config.toml
arch = "unet"
model = "image super-resolution model"
dataset = "seven-segment displays showing three digits"
train_examples = 48750
image_size = 32
crop_scale_min = 1
horizontal_flip = false
rotation_deg = 5
color_jitter = 0.2
task = "super_resolution"
loss = "l1"
scale = 4
norm = "groupnorm"
activation = "gelu"
weight_standardization = false
channel_attention = "se"
widths = [96, 192, 384]
blocks_per_level = 2
block = "basic"
dropout = 0.05
attention = false
upsampling = "nearest_conv"
init = "trunc_normal_002"
residual_init = "none"
optimizer = "soap"
beta2 = 0.999
lr = 0.0038
beta1 = 0.9
shampoo_beta = 0.999
eps = 1e-08
precondition_frequency = 25
max_precond_dim = 1024
merge_dims = false
one_sided = false
adamw_lr_other_params = 0.0023
adaptive_grad_clip = 0.1
steps = 8600
batch_size = 128
epochs = 22.6
lr_schedule = "linear"
final_lr_fraction = 0
warmup_steps = 430
weight_decay = 0.1
adamw_weight_decay_other_params = 0
Rows from block 5 of a small image super-resolution model, named by matrix and row number. Rows with one number belong to one channel. Each number is 128 + 24 x the weight over its row's rms, rounded and kept within 0 to 255. All counts start at 0. Numbers have three digits each.
After each channel's rows are labels from the 100 images, of 14976, where the channel reaches its highest value: "top examples" is what is common among them. Only what is clearly more common there than usual is listed. The data: seven-segment displays showing three digits.
# convs0: first 3x3 conv (model.mid.1.convs.0.weight, 384x384x3x3, each kernel summed), inputs 0-191
# convs1: second 3x3 conv (model.mid.1.convs.1.weight, 384x384x3x3, transposed, each kernel summed), outputs 0-191

convs0.99:175172214118165146139137130131153156111143114127170143134122148133152183119147172139134136113148193149123114144126151128084074187175131144146145176094065144120131120134112164139124113147085104100103143132112088152089087151117118120122144124128109133094125103104144186149107147133142134151133093132112118126095168134123159105134145137168092157123141133130156121156157135128133147112096110121121114167138098129132178137135110139096117101118132109099091157135159083148158146151121119137117132125102102135107092139091097087117106122118077157157088174113108117150140129150114119150
convs1.99:127156149117148122145117117137152132153118168090097145115112118147162169121091098117078118096113120091160115129118084106112100112101166050109108133087105085124114061110101131141115157127096162128128099149170124103113116118138155118107118113104131112100135105141142112212159170136099139123096139122120095168139132148118134150116143100100135134142131122139113144151163115114126159100119114113123136109111111151158133119112152080113123110086126053103112093132101139101101113129164118087165136131080113133110132116153149140143140150125120145146109156128140159145100134141067122145
top examples: glare; dark on pale

convs0.176:145092134104121127086122140124110112120139138154123144146145104112151048113142121135119107164086120118163098164163146107121104126115096156150141138159128139087127157120136144155171134125128124108152152097156107129186130132131127154163137190110146137119157154079117119102055130119131123125130078155138078123094123158093113197096129131109126129164135137149140141136146116112099136138135139173159165163156149132073117130108131163140132126138089140083140131099088152063096140122141098124093115152137151151140139092130113141126140115090131111117104153120113129124100131142127138115
convs1.176:111104102163122055154164152135123127127134169127117146169140137147152159123107129131177166097107161172158137151151111144160111073120121145097148156081120126065122154113122117103145119149152115110157131153134095117129149109118124086109095098102110128158110147176107165141116119153129144116179134136140115161149143143155131110093140128092124095143157124116140145128087129144152128163139113155172131094120127134110121168112137098083102099161097138161149138146145119125133146171122148145110121123120172128141135132097125157144143107148091126134149168147104113129151101119092124120
top examples: third digit: 4

convs0.284:135136152128105159158153127159127151131165160128109141140124126120080139185123135112148129142131142139148147090102123134139100149109147146161153139158136200106114131169140119110165115120093101140162174131121121121146121109159135127132119114118147106120123131143149167128083135183143100126137125125046126151131167173113111125123100094178130143137159191123143119116100137117074183168157099141119164125146145117136123142122116177140162123157113131115127141147122123117146131159130140116138081171129139150144122095112118121095087132147104106085135137126130131128147107132110118132
convs1.284:151094115091125087150121169144175099153112149157141153108140145112184137092102090105142100098132130122144168088099156098150162103100099101097091087115133061116140125100076112154152166112116136165125112104157122125128130135134146129127063118120105144128151119115140143116082149114107130112124170138125094144137090157112135135138112122078135113159130122099116136133116116123178120113113128143123128103162132112162144089121151116143126099105159119112109140108165141141147121112112124112118173207123152109096162121115184143143125136096128159142112156103104146092120132147121128156
top examples: glare

convs0.123:133153116128167141134112099103147107159157148141114112130171092081166083163126128124109064121123116140120148078125143140113140158119137139154111102145151143132159165141174164100151119145139124132136137158150086148113145108119082162093020131140114130097116127125163135153140143145162100110135092115101143099136136098126128153162106092117121151108131134123119129142113104135108163150132137146161101095154118122136154096098119107136173130135140149172133142157105111161086099123126155127103137122174165095094119072125106171132105109131146102105114177123152110178141109128135110120
convs1.123:175094143115117163080110141111164117106140149148121117114150160160160148107123098099138133085110119132134091135136121121126156175107121095130111128156118128155083163086107128145109119094132140174115122089173115113117115135092134084110159140111143124114127132061124119170111133103118125142126078131118084095121134140093168143177129115101127109130126049097144078134092088099133147088086115126081138129127090097118118127129103094114135136124158119106110103126127106099150176126125152153141150147109132097085128135119123145083125107134106156068097136185112101137121135103130134153
top examples: third digit: 4

convs0.172:131140118108102129119124096130099126119135108107110108104111184150150107109112104076134115112114133121081120141138144092126113123118140148110108139139161155134092116127105128163126085116106093111123166089142136118124167104157107120176117124081149093084085100094155113115083136087105151111111195135119105127167139108113142097148070118122133131146132161126115138125107137106111161105134090109118132104126113144151113150167146141147137128121107133146133125105125112114110178129108154103157111064131141132130113118135124109100199104152104154129127146149111161119108170158122090166
convs1.172:146164191130125151127111152125111097097109145106137140146158068168104076142151096146127131118136154101083129167111165118132152132089101158118172113097108108133139130136140140085132168142127120133126136182111100109141103119103134138136146108163104145131119148155127149081143132154136102144166113168114146149107111143187119079138183147136158082132168142151116120120130148130131098110163083137122147129195113143118115133102114133103132150140136139166165113141117110103133142134128100134133095118163098126126158089102123122132125126156159108119135132096112136136130131112070128131
top examples: the digit 3; second digit: 3

convs0.38:153131167107177120077126157113101091141137151096071131129117139155123139138113147107105058112140134103108102124156192143137140144120152164133079100132150115121144114136141132124115157129111138113158126130129123062116141171093117093090126127100094125128141142147116133111152142164132173112117130132157118145106151145168117101119104125110079110096143102134132124113129108119172121136145124142085101117133080128110118099154123093117092160046104123127129121093139128110104158099140124091095105131092125134160086168125141113154166163179131129124142155109119136129121127129129130158
convs1.38:106112140137158110130160128131126101173118113090162140097128130128121112140150119123123129130165133179134123089111108131144141136133121121147130168099086117113137146089137105157104138131127160173125121149159076137133153141120142134137156168106123172128139082163130130124159134129120167119106139178136118136132129096137124130147121152120118106135119152177183126127103124130124129080136126114125116124104108138126146115173148121172126162138119151114119120178136122150149151144142113144156150143150150130104146136112156152109140114134164170075171118131084174111090183048116141139
top examples: first digit: 4

convs0.92:091118118124129115107117110100097107130117130101099125131123109150122148173132121097135105150113145144139145122114090109140131182151086129113110099089145112115128150067166109121147119109129129086074135145136180126113126138093140161127114137126181120118120134112084093109106130126147143151149118104124161133144147132094107158122156120149094140124113136116163096122138108110129118152135113131144143165169165078137128087156109113155101166140158098117108145108157100153068119092139115110107114130131159168156089166111104145166127155167108149070131145118150107163128143105166103105
convs1.92:119114146123148108104168145130144137150121096126163112102111120172166120088157140109114091149120117146136150150149143117100148087095160137154133127110111127120104163139127122099144119138120071148152101099140129173123095110119153135132075160122123127111162142180168120162124120121095129085141119129146097152099115133101135125177108152130135164107132146163194086121114139161135130135130161132086145145143106102122100100137139092121144162151130118174131131120144141131165119140119149140159168112144102123099087105117148115109154149169126087116149111201126166079103187092121100168
top examples: dark on pale; second digit: 0; second digit: 1

convs0.316:221185120117147118061119114139153147133159144119124150121134106115127149097158093062140106139137137124134125109115173123111121146131138122123146147115165124124170142116144134136136163099187130103106147136104112125120128166145140138154161110119131165117146160120177112118127166124136126119160153154126130125120133096127118115082123154146113115121144106124144141153104078116118122143063129073106125111142134113075082113141107136109113133126129131109158130091041079124128105122149095064107129106143118142149138078100117112106104137091103116145154100099135142117148128127107134077
convs1.316:086147142125197139115082100147087146123117128073108113106122134127135125110138106114149142091122148152100128144100177134135090119107127158114086124151142137085132085134138117129119110099140147120128115112138138105091111146141163182088125095162131137134099090135133138143087139121144144077148123140115176112171137144157098108151107148114147127143142095133119096109160126151103125104181108128150112121158150132097101124126119092126102145112161129095146141099190102098134153127164115130155108124106088129129140150158136097167173091139137130125157137122138109127131152131146120119
top examples: dark on pale

convs0.301:116146113125138109133112117154135091154153132107082141085135077145156158150145132077129145148127076160131120131132102128157147131135122135133138123158123151108097169118138139122113109123100131123092148104146144101158134133131104116102116114163113106104121155108120113131132154151142186180142172109112074132125081123081117153132118118120112128127133115145115118106139152145153139116110072118115099073161139165120121110114106114109140147129131127118146148140104132131085104125108139079116125122162142149156100161161152157108140105122133126134153096117129117124080151132097128148
convs1.301:116072158111110126137114123137158105135120077151151144084158131145073120147127125155142142134150131137123126122151080120106145125147163130136122128148101094142116153140154085116148116133144134136146128138126161157127130111142156145164127103127156140137110167069135143125155098120105137098111120116142162090141117141129134111122164139099130140132102088163137153121158156125117100152171160132118163130143130116114137115143144138167181141142113117142103137129162176126144133101164107149114069119105125125119070143135139105121090103128062103084101106077129129103136177126118165071
top examples: dark on pale

convs0.29:180121108098153122111118134140104136138086150149129109128159136111139171143112128183113167114126182134103122133149161133100137104131100090138100121120161142120112123110128119105116169119119162105135103125129182168129148093137133116129097136075153099123112102108132114128146117099136102137169112113106146116144138120105138127121136133112165139094145082117121147107160139114175129142090084117132081138126137146146098141149111116100130181157129143149121132127102138172132149152153156129117142114117177128166105129097133138105149112121140134152109162103095117151152170117180177118
convs1.29:135119118173118148139136081126114133153130118155171116055108152108121142141152123138178109129127112110144110092107136111138138128143155092140159143151134137082124153122198153127116125121156101132121125111086127178136135109117119128136135121151132120157100118127129125116086108116140095107115145140137131113088108142096139129102111145169136159117142142173204136116156191136110150151130156081132127122141157100146163117154169166153142119118126157126138152126121137140143084140119129120162091098153138146103150133160128156093129163125123178162107107100146165124138115125120135102
top examples: first digit: 2

convs0.269:123128116107100133090160134106128115112136129142113134118128097186087144147131134085130098131115106152156134122126116138107105126158155147127150113101100093139151133134152133168201054110137168126126144110113160111118124139125129146175127142091184153115125186106120117116085157122146132126129150148137130147107114120107102109099107122094099172123109130123122173137126138116076173132159150166156169100125126110132125099200151129135140096110144118156128162145152114144145095118161146153115172157153138147155122127125095115156135162138119123126177106128132142153155112130115129133
convs1.269:097186153125164129118112144147116119078139113127093110116157117157129119098127134202104153120098131129154129150137124109156127116089088144118109098097153133127169088141124133128118094157140128183122134133109129131161128101139111108145153140142117102133127112139111099168123181129134115109099114148132162143123110120149128117119117145160165073125139179081118114104145126112133148195120113119103140141111130156089176171119088116131107174128107093090136116170159084110128147139131128145141095110149130119164146128136104098145104152108139085146140140142142114122118121127127086134
top examples: dark on pale

convs0.277:157150108121128113120135126107138048121125097116121119106106119138147146152137144112108099138116133116119091119090163099176097119132146123118106091148086092135106126126133135145169129110174152104083154126129101130183096138087102140161131134172130119102133136123112148123138112152087137159155120090152138136093105077129116138088113134094084109158110136142087102111139108122137140108116149130136143160138132116118142117148126131133092138145162133090130151161107092177090123081111125154120134151158108117147131152150127099147101091123133149175084122122124114159174122129111133151
convs1.277:115155073146160120171169126173109131063110138100108128135121121119132109133140153099129112129143126192133128150148177104100104124089122129119113117136169116104103104140139133092159103089172135112162126134101147107141177104106087143135137137134119154131103121115134099092132130139173137139063131125102136139146154135131105167087111111154149129143159148103129125123086106160168158160151117136117123116158158139129180110107134122108129171133100129132111127138140099124178129133135153147148098083138130156140165112133107141102154151094179137123131138163130115138130142113128090131
top examples: dark on pale

convs0.271:152147149113143149183159137123100113123145113114146158153127124137098126142124137121156147153122117138126108095118144134139079152099110125110153112146118124069118120138154182146102101102114153136129178113137150146143132136065121094148119088085097112105087132086144109128095106125121115125134109109159102140102153114095150132112125140146119099101105128098090117163129146141135131138085125139136130135137100129121116115123143172180108126060078113151124122204090119108143116113135130117109152108163130118139128121077130097096146128139108226160133128154142156128152126120101137153
convs1.271:127122105158122120085136103121143134142128147128063132145129128073157162066073146140107143147109122149112129121148161175125101100106101164156106137133156153113122098128109117139124111105145125141093128114144107091108141144160089127152102153156122144143142137152148092115154147103130133115156127101104115111140130137146118137175144092115116081106123127131165103166103134132117097078140157117140114126163124117128125116130142105118118134166132130140141121131145116126119119131127155114123119123113082143154124127130121101173170091119149144114176141165163119050124141158125133159
top examples: dark on pale

convs0.93:124150107123112150177149141145114130135112136165131177089113143122141135157127166071143146097098153122188133156138144169113152118126121131121161102110179142115097158121113092106143090124116132112177102137158129134118156126106133126136132116186146159100117159157115111115084119151135106120108111137136099107105170098124158136146120127130120131135152103097134175147095125098120122110115141136100089106104105103126140142128146136128151111110078113141170163148130088126150139140138103175115172113094116124131101117113132142127151116061096130099097165155129098168104160125151145139
convs1.93:146118136137114170147182109142163121127127123122149106110079105108144147143099159123100141135118156166090111074115151160121132125143119128142075112164151124119094084131137080135092127159117147149104102132174106106097126128134132107137083105092136122133140132164134127141133121134100152113132125103135097111146137155177138132138090122160159121141153122129129104104165142126141139148116082091107126103136122145124146122133122113131069105138145119125143082127158132132097126142134087109087122169140122084158174133127177143121126182186134116123122146107119093139134156174136127137
top examples: dark on pale